Rows from block 5 of the audio encoder of a small audio captioner, named by matrix and row number. Rows with one number within an expert belong to one neuron, the router's apart. Each number is 128 + 32 x the weight over its row's rms, rounded and kept within 0 to 255. All counts start at 0.
Before each expert's rows are labels from the 100 clips, of 14976, where the router gives the expert most weight on average: "responds to" is what is common among them. Only what is clearly more common there than usual is listed. The data: synthesised sound scenes: up to three everyday sounds over a background.
# router: router (encoder.blocks.5.mlp.router.weight, 32x128), inputs 0-127
# up: expert up (encoder.blocks.5.mlp.up, 32x64x128), inputs 0-127
# down: expert down (encoder.blocks.5.mlp.down, 32x128x64, transposed), outputs 0-127

# expert 15
responds to: reverberation; text has "reverberant"; electric buzz
router.15 [118 132 100 146  86  95 132 126 137 127  91 162 114  67  77 158 125 156 175 166 143 137 165 163 159 166 122 142  80 111 146 107 159 142 143 161 146  85 178 126 161 147 112  78 139 104 144  89 160 100 132 115 135 113 124 119 109 217 106 115 152 145 134 172 190  67 135 151 143 116  99 157 166 138 191 220 195 156  78  92 106 144 169 156 103 123 142 104 109 179  85 125 124 135 126 131 151 165 134  99 141 132 180 174 148 165 149 147 117 193  79 147 143 135 130 160 142 160 125 116 115 180 144 181 143  71 150  74]
up.0 [113 134 173 148 118  99 111 156 126 134 154 127  93 133  68  95 136 139 143 157 139 156 133  85 105 118 128  77 102  82  66 123 150  86  91 102 107 135  98 104 107 126  91  68 138 129  64  78  99 103 173 167 162 126  93 143 127 151 148 110 116 125 148 136  88 122 168 126 117 145  91 116  76 127 156 163 110 132 158 139  83 143 139  77 139  74 127 128  56 103 121 128 149 209 137 132  65 149 125  35  77  80 104 102 119 123 197 125 118  67 151 121 135 171 151 171 161  99 148 115  81 150  79 147 149 166  76 104]
down.0 [136 128  39 174  77 136 134  76 134 108 117 128 112 110 104 128 157 147 132 126 185 127 130 128 135 113 126 128 129 109 128 129  42 150 159 189  86 133 128 120 141 159 114 133 138 139  90  92 158 146  79 178 155 158  84 152  69 129 128 139 139 121 124 131 125 106 157 118 152 138 131 130 118 128 148 129 134 206 186 119  71  58 128  60 108 124 125  64 162 158 146 225 128 157 132  63 140 186 128 117 202 106 114 150 128 119 133 119 150 128 142 118 120  61 147 204 142  91 127  82  81 138 169 129 131 125 152 129]
up.1 [109 103 109 134 123 132 103 177 142 127 131 128 125 128  97 111 135 127 110 156 147 128 116  80 135 127 125  86  73  56  82  69 119  81 121 112 100 125  78 111  82 129 121  95 117 113  86  98 105 129 127 162 146 106  84  92 135 140 152 132 134 107 125 133 108 104 182 126 103 149 123 115  54  71 149 109  70 159 139 135  52 137 126  78 146 105 177 123 111 126 121 148 146 159 156 131 122 138  89  89 113  55 118  56 109  76 214  73 128 104 160 101 155 149 127 176 144  94 129  88  75 125  74 121 125 167  35 123]
down.1 [130 128  44 190 112 128 146 105 103  60 156 129 111 102 113 128 157 133 120 127 175 136 153 135 160 125 127 128 136 118 129 128  80 177 121 146 150 129 126 102 137 131 110 171 162 125  95  91 165 141  48 166 143 129  86 127 124 149 130 133 130 166 128 136 129 137 197 127 128 135 138 130  99 131 132 128 123 157 127 127 115  52 128 113  91 129 134 106 130 122 203 238 128 150 149 113 146 168 144 141 218  55  87 151 128 128 135  99 103 128 140 129 121 115 151 201 147 110 155  65  90 125 178 187 182  80 183 104]

# expert 23
responds to: stream; clock ticking
router.23 [137 118 134 112 132 139  55 178  78 129 105  72  80 200 150 138  82 138  65 112 119 113  96 101 101 124 177  91 157 131 119 132 107 125  70 118 151 220 139 161  91 119 171 123 126 143 120 161  83 175 122  77 107  83 139 160 182 128 123 101 116  53  85  84  73 117 140 153 115 103 136 145 152  53 146 150 111 136  90 150  93 134  91 109 128 139  60 127 123 103 115 172 123 113 134  67 111 103 139 169  91 144 121  79 129  92 118 104 143  95 189 135  97 143 137 114 143  88 145 139 154 121 136 117 113 114  72  96]
up.0 [136 140 133 127 125 128 119 198 170 130 119 129 133 130 136 178  72 167  96 190 147 146  80  93 119 114 129 102 113 122 122 115 128 126  94 128 172 163 142 117  71 122 127 120 120 128 164 161  75 136 180  96 124 103 139 128 143 119 163  95 194 132 143 144  90 110 136 151 134 172 177 156 128  63 145 178 124 164 117 118  83 157 108  79 117 172  83 125 135 141 120  82 159 123  76 147 166 126 116  88 139 131 190  91 171  92  77 129 188 175 139 137 184 165 129  78 129 156 137 130 158 172 104  77  83  70  59  62]
down.0 [135 128 138 123 148 196 119 181 181 126 182 125 129 106 128 132 136 178 147 132 113 164  84  94 124 135 131 122 155 100 128 124  48 124 167 135 171  92  97 131 133 127 104 139 153 128 130 145  86 108 125 109 161 205 131 185 154 181 124 147 198 139 127 128 199 128 109 124 105 138 118 130 129 239 142 215 114 130 148 125 184 100 128 128 105 133 136 140  91 154 112 111 125 138 152 133 130 120 131  74 128  93 131 115 128 126 134  43  96 129  72 153 135 148  56 125  80 173 136 151 138  74 164 146 142  70 165  94]
up.1 [151 128 197 135 128 118 116 185 125 115 149 105  56 128 133 121 116 122 136 123 129 147  92 130  98 136 144 118 145 179  48 145 133 124 105 147 188 157 101 118  83 109 153 129 127 121 131 133 122  96 239 102 158  98 128 130 137  80 122 107 126 140 163 123 109 148 133 135 120 135 136 153 139 106 155 140  64 131 128  56 124 134 128 101 130 142  84 126 136 128 108  14 107 116  85  80 114  99  93  21 141 166 159 169 205 131  93 139 137 137 142 134 142 130 156  80 162  65 151 123 134 108 145 185 102 157 130 134]
down.1 [198 128 229 117 146 155 150 200 139 146 124 127 123 170 142 128 171 127 118 128  84 130  67 135  48 168 141 121 141 114 128 128  77 173 156 101 190 111 121 128 137 138 143 199 164  85 132 150  87 101 159  85 132 144 139 174 121 183 128 127  96 138 143 128 200 143 103  54 105 144 128 128 131 195 134 131 122 109 185 144 150 140 128 137 129 129 127 131 117 123  78 109 128 121 144 125 115  56 128  13 167 132  83 135 128 128 132 126 128 128 118 135 145 149 128 102  93  81 122 159 148  67 124 127 144 110 130 156]

# expert 19
responds to: coin spinning; vacuum cleaner; first sound: coin spinning
router.19 [134 153 161 149 125 133 162  62 138 171 139 111 120 165 119 129  90 113  95  83  74  95  40 114  98 140  60  92 112 156 103 183 142 101 127 107 113 105 110 138  40 110 120 142 115 154 163 173 130  71 142 104 135  70 126 154 130  90 162  88 103 153 150 129  77 185 147 118 122 129 114 111 114 118  70  80  70 132 147 118 117 137 125 107 153 125 171 131 146  91 119  88 199  93  82 173  89 101  82  93 110 136  93 162 130 124  67 148 110 138 167 121 136 164 145  88 131 113 112 152  94  79 171  96 128 160  84 109]
up.0 [128 170 165 155 141 127 186  53 169 151 155 134 122 150 111 145 119  60 133  78 105 120  86 145 138 133  56 156 118 156  98 166 180 111 122 128 135 117 134 145  57 123 128 146 123 140 136 145 172 102 172 112 168  86 117 142 132 141 175 105 141 195 182 174 112 167 157 143 143 136  83 132 125 116  68  87 103 158 128 120 121 130 146 147 165 114 174 128 127  68 138  88 172 124 122 168 113 128 104 128  94 132 135 238 171 187  68 147 102 102 148 118 174 154 164 110 154 138  96 124  91 117 193 129 149 161 131 131]
down.0 [146 128 188  76  64  41 124 177  41 107  99 129 176 213 125 128  69 175 128 134 113 111 128 120 128 128 133 137  88 152 127 128 112 135 186 108 155 126 135 140  95 125 142 174 145  59 144 144 136 133 135 129 137 123 162 112 134 189 134 129 102  93 178 115 148 129 111 129 128 129 121 129 153 121  89  98 104 112  87 135 142 182 119 176 178 123 130 128 122 109 154 153 128  92 115 145 104 156 118 151 109 156 122 128 128 124 105 145 135 128 152 132 104 250 133  50 158 125  70 188 108 144 137 137  54 119 115 156]
up.1 [131 185 160 182 134 168 165  42 197 171 174 142 126 141 131 145 128  71 125  69 132 124  80 139 131 128  77 147 135 171 123 153 167 112 112 135 139 121 131 135  87 126 133 160 122 162 141 145 183 124 150 137 145 103 119 160 152 107 180 130 145 181 168 162 125 184 170 144 154 121 113 145 104 144  68  96  81 187 165 120 127 129 154 139 150 124 174 129 128 110 171  94 174 122 128 176 119 131 103 140 114 128 136 242 163 203  94 134  90 128 157 115 165 128 167 127 146 129 130 143 103  99 202 134 160 162 132 124]
down.1 [146 123 193  98  85  28 127 173  24 138  90 128 194 189 127 128  72 160 128 131 107 128 123 138 127 130 128 128  97 135 128 128 102 139 187 128 156 166 130 146 107 128 134 154 138  72 168 192 143 128 143 125 133  90 181 128 159 215 134 128 120 109 172 120 152 129 112 123 128 142 126 130 139 119 113 106 121 126  84 129 128 172 128 143 152 126 126 128 139 101 159 135 128  99 117 130  93 152 125 141 118 166 126 128 128 128 117 118 171 128 165 134 109 255 126  64 144 125 100 193 100 143 135 134  54 115 114 138]

# expert 9
responds to: quiet level; number of sounds: 1; snoring; first sound: snoring
router.9 [149 154 134 127 113 198 134 102 103 135  99 136 102  90 166 159 132 182 129 120 163  66 114 145 140 183 198 103 150 133 103  89 108 131  99 125 156  86 139 119  98 143 108 128 153 128 136 124 136  77 138 173 108 106  83 176 137 123 147 171 126 122 126 154 164 139 157 113 148 142 114 119 150 215 122 156 121 113 233 147  95 182 159 115 142 145 122 139 126 171  84  29 108 133 135  93 140 133 128  76 188 146 135 149 146 127 142 130  82 189 121 194 154  88 132 140 113 103 146 130 137 162 121 189 115  79 122  60]
up.0 [157 136 194 167 128 170 130 100 146 146 137 138 133 114 155 154 137 153 138  85 146 108 109 140 149 157 183 113 147 169 116 108 147 125 131 127 134 117 113 102  97 147 109 177 161 156 149 130 165 147 164 191 161 118  65 160 158  90 163 153 148 150 159 156 137 166 168 144 161 137 118 124 134 203 128 138  83 119 216 150 121 197 182 113 173 155 136 158 148 135 126  62 131 165 182 124 148 137 150 109 225 164 160 161 137 197 168 157 105 202 135 175 164 120 133 148 157 108 139  87 130 136 133 165 159 131 164 110]
down.0 [166 123 133 149 119 170 125  50 152 149 115 127 129  68  76 128 163  91 131 128 143  95 129 128  96 139 128 128 134 152 128 128 106  85 112 130  73 133 128  89 163 126 132  77  51 144  73 136 133 134 143 139 103 110 103 209  86  65 127 128  98 113 114 128  71 127 156 124 153 134 173 134 126 145 142 140 109 130 191 128 109 125 128  98  75 129 123  93 125 127 157  12 128  94  15 121 130 124 127 135 209 126 128 117 128 128 150 144 152 128 126 122 120  84 130 147 129 120 127  88  60 139 123 213 102 140 105 157]
up.1 [128  86 130  59 110  96  95 134 114 123 155 121 128 214 122 105  94 122 150 136 101 124 145  94 119 115 145 109 110 106  96 124 117 122  72 120 130 122 106 127 162  97 188 129  73  83  82 105 101 123 127  87 115 132 124 109 128  95  71  78  87  71  58  67  95 129  69 140  71 116 127 125 130  44 134  70 128 124  90 149 173 130  75  87 100 127 132 156 116 128 109 128 111 136  60 119 125 126  73 127  43 139 140  79 117  64 115 133 129 145 115 125  65 144 127  96 131  99 120 152 115 131  75 149  81 125  90 137]
down.1 [126 128 156 113 128 105 138 226  71 131 173 128 127 191 119 128 130 143 120 128  72 115 105 128 167 108 128 115 118 131 128 128  85 182 146 122 177  93 128 115 120 133 121 255 221 127 132 111 122 118  82 116 131 115 100 114 213 184 129 128 130 134 126 128 154 130  81 140 123 122 125 141 128 130 116 127 115  92  97 127 144 125 128 129 170 128 144 154 135 122  86 255 128 176 196 106 111 134 131 126 127 118 106 131 128 128 128  76 117 128 122 130 131 178 122 139 134  95 106 132 148 119 125 129 146 125 157 106]

# expert 31
responds to: thin (high-pass); vacuum cleaner
router.31 [111 152  83 164 133  95 103 100 168  99 123 187  67 154 134 149 147  71 169 114 176 151 175 177 164 149 110 135 139  35  98  62 125 141 122 150 134  97 144 133 153 141  68  86 124 143 113  86 127  74 126 131 115 149 149 132  94 182 106 130 150 111  95 147 118  86  98 139 154 133 122 170 174 100 149 193 159 167 119  97 104  91 133 116  79 100 123 119  81 123 118  64  77 147 137 158 153 123 106  94 104 109 146 162 166 149 128 107 143  71  86  95 149  98 136 143 139 165 101 109 117 136 133 181 128  37 154  89]
up.0 [116 149 124 156 160 122 123 112 190  96 194 154  79 151 119 136 170 100 160 109 156 216 158 135 164 160 125 130 143  78  76 120 189 117 123 156 130 110 123 137 102 144 117  79 135 127  90  89 129  50 180 176 129 131 144 130 150 123 126 134 163 161 118 161 101 101 142 150 148 115 107 124 151 116 139 181 120 140 192  99 117  67 155 117 130  78 129 161 119 114 152 102  91 144 130 207 110 138 130 110 115  92 142 157 177 167 139  99 129  32 121  96 164  94 172 128 145 186 145  97  86  72 143 152 166  86 158 130]
down.0 [ 95 128  37 120 148 114 133 177 143  73  25 128 143 148 134 128 107 147 133 128 152 155 116 102 113 150 142 125 128 106 127 126 126 130 137 132 148 144 128 130 109 146 174 132 137 110 131 133 101 137  96 184 132 178 155 116  46  89 127 139 129 103  98 128 123 116 166 126 147 141 128  91 136  37  72  89 117 179  90 131 134 129 128 116  78 128 145 126 151  88 153  58 125 143 150 115 131 159 128 123 164 103 105 121 128 130 159 101 100 128   0 115 120  44 105 174  86  69 149  91 118 112 129  99 149  96  99  79]
up.1 [120 132 124 135 190 118  99 125 167  81 198 151  67 154 121 142 155  91 190  57 145 214 167 129 179 150 123 130 144  87  78 140 148 133 117 153 135 109 127 139 113 139 118  88 132 143  83  58 117  53 162 169 113 136 133 132 133 150 127 117 153 139  95 145  90 105 109 176 146 128 116 135 156 125 135 166 103 149 166  96 138  78 148 120 124  73 138 171 101  95 141  99  92 139 130 186 113 127 130 132 128 100 136 162 177 173 137 107 115  50 101  84 158  74 169 128 130 161 133 109  82  59 157 156 150  98 175 143]
down.1 [ 86 128  52 113 145 105 130 193 129  48  63 127 139 134 130 128 104 157 131 125 126 150 122 108 108 140 148 126 129 113 128 125 143 129 121 135 141 118 128 124 113 158 167 132 138 113 129 124  89 130  98 162 141 190 152 109  70  90 126 135 123 117 108 128 139 122 149 136 133 142 128  91 135  29  87  88 108 193  89 143 144 131 128  94  62 132 139 116 151  81 168  66 127 174 169 122 129 138 128 123 148  86 113 110 128 128 143 120  95 128   0 127 115  45 102 163 105  73 143  99 120  99 128 107 182  93 109  97]

# expert 11
responds to: howling; text has "noise"; doorbell
router.11 [122 137 105 143 123 122 111 107 120 117 126 151 150  63  92 146 110 112 168 244 147 135 179 115 165 124 104 143  94 123 121  74 111 129 114 148 147  72 128  94 136 141  90 104 145 119 109  72 180 110 151 129 159 134 117 128 133 215 135 142 159 140 151 157 173 131 105 147 133 181 108 181 135 123 190 214 193 143 102 145 133 148 134 113 137 108 150  75 131 170 110 112 111 176 126 146 172 146 119 105 135 156 163 129 148 149 167 133 181 150 111 132 149 154 115 179 140 184  85  80 101 149  88 215 153 108 157 100]
up.0 [174 151 177 187 163  88 120 128 121 128 111  76  84 113  76 115 105 121 125 131 241 149 184 108 122  91 218 112  99 128 105 134 128 123  78 181 113 134 119  91 137 129 187 106 120 136 103  98 136 128 125 160 164 162 110 108 149  83 151 144 127 121 116 124 155 159 187 123 149 122  58 118  85 165 151 123 192 111 176 139  32 134 135 124 133  74  99  91 166 116 108 104 100 153 137 127 162 150 171 115 101 162 127 156 138 154 156 159 154 113 157  86 109 127 156 141 159 122 110 120  82 127 179 136 153 172 104 133]
down.0 [ 55 127  83 107  31 113  92  97 158 145 103 123 152 117 134 116  73 102 119 150 114 120 130 106 172 144 122 169  71 169 131 128 133 102 183 135  77 125 148 128 173 182  92 109 163  97 131 167 122 135  73 116 125 128 114  97 140 120  92 154  96  88  93 111  58  96 103 121 114  97 110 139 121  72 128  82 132 120  74 115 129 131 132 135 116 149 170 123  65 232 155 151 135 145  74 126  93 161  97 128 160 103  91 111 127 140  88 139 177 121 135 141 128 192 156 130 132 174 107  84 139 138 103  81  94  92 145  80]
up.1 [168 120 130 149 155 126 154  83 115 115 128  61 144 133 125 121 132 123  96 150 194 220 101  51 118 128 132 128 122 135 140 128 118 214 101 128 219  75 128 168 128 125 119 115  98 122 126 119 127 139 190 127 128 196 148 124  78  62 160 111 118 125 128 128 219 186 162 129 118 189 128 119 128 149 138 128 136 114 193  95  87  88 112 108 124 128 100  96 178 125 122  65 118 116  99 128 128  99  89 134 107 154 124 178 151 140 130 129 128 112 122 128 129 136 109 128 128  99 144 128 128 114 219 136  93 146 128 199]
down.1 [ 28 128  85 151 128  96 125  73 151 112 166 128 136  98 128 128  33  55 116 128 144 128 102 128 134 119 128 128 109  77 124 128 125 117 125 127  31 129 128 116  90 163  89  84 125 131 128 191  70 128 128 134 128  93 111  79 123  78 128 128 154 117  90 128  73 128 128  81 128 128 141 128 101 122 129 118 126   0  81 115 133 128 128 123 115 187 146 126  94 157 129 114 128 128 117  88  79 140 128 114 124 128 135 150 128 128 129 128  93 128 146 125 164 116 123 128 148 156 113  84 105 128  73 103 122 128 149  33]

# expert 17
responds to: wind; thin (high-pass)
router.17 [146 150  65 150 105  56 117 133 109 101 149 146 104 109 118 156  96 104 169 161 166 103 168 166 156 149  56 162 109 119 112  82 116 109 118 167 125 114 137 118 136 157  94 106 136 129 108  63 170 121 119 155 137 102 127 120  99 173 120 136 160 149 141 136 137  80  55 132 150 139 132 244 123 120 141 157 202 182  85  98 110 102 126 112 135 114 110  94 107 176 129 106  53 126 103 127 127 145 120  94 113 138 121 163 147 148 117 104 177 157 111 134 153 115 108 126 141 137  97 112  88 192 124 192 130  47 147  61]
up.0 [ 97  99 154 155 124 117 121 111 130 135  40  76  75  77 136 117 104 131 124 148 141 219 153 255 150 139 167 204  80 152 109  88 179  81 128 143 130 123 148 113  71 141 177 155 132 128 117 104 203 175 123 146 132 130 120 130  89 123 129 128 131 135 138 144 112 128 132 123 132  95 128 120 126 170 123  56 129 119 148 136 129 129 144 163 143 124 137 128 137 116 200  77 123 116 125  56  91 154 126 110 128 137  96 138 134 146 128 129 114  28 145 131 129 144 144  94 136  93 158 102 128 116 146 113 131 157 118 128]
down.0 [ 28 128 134 196 128 143 128 117  74 128 133 128 128  94 128 128 136  65 128 128 130 128  74 129 128 128 128 128 128 246 128 128 202 127 107 128 154 109 128 151 132 140 128   7 130 140 121 128 138 128 124 126 135 129 127 144 142 122 128 128 130 128  53 128 133 128 129 150 128 128 128 128 128 132 133 131 124  79 128 128 128 141 128 130 174 128 128 128 128 118 255 123 128 125 156 141 128 129 128 119  70 128 128 127 128 128 128 117  75 128 139 128 129  52 128 131 126 129 151 120 123 122  96 129 203 128 129  51]
up.1 [128 102  95 149 156 114 120 126 103 148 138  65 132 112 110 125 152 128 116 151 118 126 113 126  95 120 118 150 147  48 128 124 178 121 131  98 105 142 127 135 165 117 153 134 100 138  71 139  97 186 105  86  66 202 121 128  96  90 108 114  92  91  98  87 143 126 171 129 119 139 114 115  73 102 128 105  60 106 129 113  72  15 134 111 131 102 128 129 135  84 148 193  87 120 127 126  90 141 128 155 126  87  61 123 128 106 200 153  85  90 129 101 104  79 112 199 132  89 185  87 122 144 131 110 104 130  69  93]
down.1 [112 128 152 126 144 123 126 126 193  95 146 124 146 124 130 128 127 167 132 128 134 134 108 141 198 146 128 109 112 204 130 128 101  92 114 147  92 137 128 130  70 128 107  31 153 136 132 114 172 128 108 162 112 172 132 174 151 145 128 130 183 143 164 130 165 128 143 125 128 128 128 129 134 182 122 174 132 104 224 128 122 155 128 156  89 128 135 136 135 131 255  85 128  77  85 104 133 212 128 113 208 128 132 131 128 128 130 137 176 128 159 129  84  86 139 125 167 146 167 145 129 132 129 180 173 140 122  72]

# expert 16
responds to: reverberation; text has "reverberant"; electric buzz
router.16 [164 146 101 157 104  70 128 146 142 100 114 163 108  63 115 162 113 118 182 182 165 128 159 159 149 126 101 176 103 127 133  89 136 155 111 146 163  99 171 114 138 140  67  75 144 132 101  71 174  82 134 120 128 147 105 102 110 196 120 145 164 140 138 168 204  80  83 157 145 138 125 136 177 135 163 217 194 157 117 136 113 133 120 118 130 113 127 115 116 142 122 116  58 144  93 139 171 144 128 104 115 128 159 157 153 148 132 143 143 153  90 150 170 107 103 142 134 154 112 117 125 188 110 213 171  62 173  99]
up.0 [110 136 128 129 128 121 159 128 128 127 128 128 127  98 130 128 105 128 155 128 128 130 117 128 124 120 129 123 140 128 128 128 115  91 128  99 128 134 111 128 128 123 128 124 116 126 143 139 127 145   0 129 129 140 128 129 128 127 128 102 121 122  31 109 127 128 135 123 119  54 128 128 126 128  63 128  94 128 128 137 128  81 111  95  51 133 126  90 128 128 125 130 134  86 122 128 128 143 107 131 129 128 128 117  62  98  85  72 128 143   0 128  47  99 127  99  60 127 116 197 128 117 128 109 116 128 127  11]
down.0 [101 128 129  65   0 128 128 129  74 135 115 128 128 124 127 128 129 147 121 128  99 127 146 154 128 128 128 128 127 115 128 128 158 139 128 129 165 120 128 254 133 111  99 130 127  90 128 183 181 127 128 119 127 126 127 129  54 127 128 128 142 123 127 128 127 116 110 111 132 177 128  90 128 128 134  64 129  95 117 128  87 174 128 138 144 128 128 127 128 175 235 122 128 170 118 121  98 126 128  32 128 131 128 127 128 128 128 126  87 128  75 128 132 123 126 158 129 128 119 144 186 129 128  41 118 128 128 233]
up.1 [145 128 185 115 172 137 127 132 131 154 128 127 121 167 128 121 138 137 132  68 121 132 104 113 115  83 135 131 165 135 124 195 125 101 153  58 111 179  72 183 139  99 158  79 103 137 129 128 107 140 107 106 101 152 165 150 166 147 122  80 101  91  84  83 127 147 128 128 103 124 138 108 132 163  99 185 149 128 205 227 160  79 104 142  96 141 111 114 161 127 114 191 171 119 150 148 149 145 106 168  83 167 113 128 112 107 125 196 105 131 143 127  95 149 143 117 128 132 130 230 145  89 109 178  98 130 112  43]
down.1 [ 71 128 146  95  63 127 137 149  93  91  84 128 164 128 119 118 133 129 115 129 122 127 132 174 128 164 128 126 128 163 128 132 106 197 127 125 176  77 128  70 131 110 128 157 148  35 129 130 223 169  97 126 129  97 131 109 120 127 128 128  87 127 125 128 111 128 109  96 125 159 151 128 128 148 113   7 131 122  88 128 128 173 128 197 179 128 134 148 121 155 231 134 128 124 121 101  62 200 128  91 128 128 127 128 127 132 104 133 109 128 122 151 103 140 150 128 119 109  73  89 122 128  96 103 127 128 148 225]